A small contrastive image-text model, trained from scratch: encoder patch size [2, 2].
Rows from block 3 of the text encoder, named by matrix and row number. Each number is 128 + 32 x the weight over its row's rms, rounded and kept within 0 to 255. All counts start at 0. After the name is the row's rms in percent of the matrix's.
# q: attention query (text_encoder.blocks.3.attn.q.weight, 240x256), inputs 192-255
q.184 104 [131  97 105 123  98 168 102 168  75 101 114 190  99 101 137 169 192 149 181  85  73 130 156 136 130 169 134 124 113  94  87  30 133 162 195 102 112  96 150 156 139 135 175 105 152  48 100 136 143 148 176 180 167 106 123 128 137 130 111 124 128 135 172 161]
q.185 089 [133 132 201 143 215 114 132 133 169  63  65 118 173 110 124 145 102 100 142 168 151 181 142 173 115  89 182 127 126 141 134 156 120  69 236 114 139 106  70 128 151 164 135 100 166 139 105 103  91 120 111  62 157 118 120 131 113 174  86 169 144 130  86  97]
q.186 104 [149  72 159 115 122  77 186 134  94 141  73 128 141 119 108 142 139 160 130 101 146 106 116 147 131  88 134 137 100 138 146 200 132 102 122  97 147 126 111 113  69 158 129 104 113 149  93 104 193 152 121 135 119 140 151  63 136 184 120 118 138 193  96 165]
q.187 099 [133 132 123 163 131  82 117  98 109  65 119 132  94 128 196 102 162 166 125  84 205 111 102  94 183 122  57  96  90 171 127 108 104  95 145 133 127 104 168 103 149 144 145 119 172 133 131 128  74 102  90 102  76 112 161 162  93  91  93 143 105  99  98  92]
q.188 086 [114 138 174 110 101 141  77 144 159 128 172  87 137 158 144 123 114 139 154 130 157 128  85  83  86 103 127  90 142 139 170  91 129 140 100 131 132 156  86 145  85 125 140 144 112 105 115 183 114 132 134 147  97 116 132  84 121 177 111 155 124 169 196 121]
q.189 097 [ 94 139 131  78 132 144 112 142 150 151 152 130 117 100  94 132 178  93 178 122  60 116 152 131 181  87 148  93 121  81  78  48 150 128 112 134  92 126 109 135 101 103 109  67  75 120 158 145 179 116 123 131 162  97 117  96  90  72 136 145 122 109 193 125]
q.190 098 [155 109  74  94  76  83 141  83 138 148  87 113 171 110  94 118 103 110 145 136 178  97 117 101 125 159 132 143 151 198 142  86 113 152  78  77 203  66 129 119  96 169 174 136 114 132  87 170 100  89  98  82 113 149 169 137 112 125 139 110  84 149 125 146]
q.191 097 [129  92 107 121 146 188 118 120 117 155 182 200 114  89 135 163 131 147 115 190 106 161 136 130 145 160 131 157 126  72 103  64 164 167 100 183  99  99 171 110 105 100 171 160 111 116 121 162 200 136 119 182 147 170 160  61 118  92  83 106 150 124  83 111]
q.192 104 [ 82 120 114 165  94  46 106 148 115 167  97  89 174 135 101 122 101  95  80 128 188 115 121 149 153 135 143  89 108 131 171 151 106 116 119 161 125 113 108 129 112 150 116 131 127 141 114 113 108 111 177 156 130 120 147 190 165 141 174 164 102 123 101 190]
q.193 105 [124  77 169 133 126 196 121 141 119 101 157 125 153 117 117 138 126 122 122 156 153 127 150 181  88 142 133  53 120 112 131  32 105 104 156 184 112 131 106 113  58 173 101 186 165 166 154 156 141 113 187 175 129 115 116 122 149 128 118  74 155 113 173 130]
q.194 111 [143  88  98 101  98 163 135 189 115 191 143 143  91  92 100 161 178 113 110 117 145 116 157 140 113 176 208 111 136 109  98 116 174 196 118 184 130 134 168 140  67  94  67 148 152 120 123 143 104 124  95 113  79 131 111 154 133 169 114  71  96  85 181  99]
q.195 098 [138  80 129 117 124  52 150 110 125 162 131 158 137  76 170 147 149 108  80 105 101  63 102 138 172 105 101 144 115 153  75 105 116 128 181 143 127 158 140 127 137  71 131 216  53 139 115  95 156 118 141 135 103 130 208 125 136 124 133 198 115 137 117 131]
q.196 096 [113 146 163 103 106 143  87 121 140 133 137  80  91 143 102 120 116 127 159 114 190  69 128  98 141 186 139 127  84 112  91 153 162 118 132 101 113 128  66 148 176 115 151  92 111  86 108 173 109 132 125 140 160 120 113 110  80 148 178 135 140 141 151 150]
q.197 081 [131 183 117 125 148 161 125 131  70 165 123  87 149 152  88  94 117 123 144 161 156  97 215 155 148 129 138 116 122 123 113 130 117  81 124 131  79 197 151 120 142 110 178 121 129 141 159 194 114 161 121 110 139  68 140 137 107 137  77 171 140 158 151 140]
q.198 099 [109 131 111 128 164  95 106 137 117 191 107 102 107 120 145 153 114 105  87 142  41 120 116 143 100 129 125 195 164 144 116 118 207 116 141 179 147 110 104  82  50 129  91 151 107 150 158 167 152 114 173 132 123 169 116 142 123 116  90 123 171 113 121 104]
q.199 085 [182 151 107 141 106 150 129 142  93 126 137 144 127 113 120 159 116  69 177  93 105 135 116 105 141 157 192  98 126 173  95 125 127 145 148 152 197 114 132  85 171 153  88 134 159 149 106 172  72 143 142  81  49 126  72 159  90  60 146  80 115 120 180 165]
q.200 102 [148 106  96 121 125 133 141  49 129 156 137 129 124 141 135  98 127 124 103  84 130 122 114 118 139 138 119 157  92  79 171  64 138 137  95 119  93 139 174 136 105  66 130 127 148 137 163  96 110  91  94 108 183 115 160 155 157 141 164 118 144 134 132 141]
q.201 103 [ 76 164  84  97  28 144 104  78  94 176 225  76 159 149 169 133 131 144 172 108 151  99 127 113 136 164 156 143 132 102 116  74 140 142 108 128  69 124 164 101 113  95 130  95 112  73 146 139 149 147 130 152  80 152 108 145 108  90  69 119 109 138 113 192]
q.202 103 [124 108 136 109 100  70 205  79 170 114 171 177 105  91 158 103 126 140 154 124 102 145  69 107 111 109 141  92 122 117 119 119 118 108  66  95  95 146 120  43 137  90 123 141  43 216 127 123  97 134 113 135 110 113 138 139 111 126 155 108  85  75 167 123]
q.203 102 [ 91 154 154 220 161  81 102 196 106  81  74 150  83 121 100 109 135 133 141 107 117  92 135 126 109  94 113 129 171 158 103 161 166 112 126  99 127 100  65 130 144 112  61 172 134 128 120 171 158  72 108 193 162  98 104 106 130 163  97  87 166 167 148 121]
q.204 102 [ 74  70 103 103 155 117 163 119 124 128 146 178 122 147  90  85 117  94 134 130  54 134  99 154 133  92  91 150 170 116 169 166 169 156 119 141 138 158 163 108 142 147 134 192 136 170 139 109 142 139 142 133 136  81 147  58 165  93  73 159 125 107 163 120]
q.205 100 [125 142 178 108  66 168 126 111 146 141 148 133 176 132 130 113 150  97 149 154 150 102 160 167 140 146 105 162  94 114 131 115 129  68  98  77  96  85 112 101 106 152 139 154 130 123  64 126  56  68  93 107  94 129  96  87  80 159 135 114 127 140 120 152]
q.206 096 [122  63 104 139 101 152 136 118 135 125 117 187 101 102 116 125 148 127 123 133 142 157 125 130 106 161 175 152 146 109 105 136 155 173 185 118  98 167 119 125 101  66 143 167 153 131 149  98 171 143 117 111 133 127 130 105 188 120  91  95 156 130 166 125]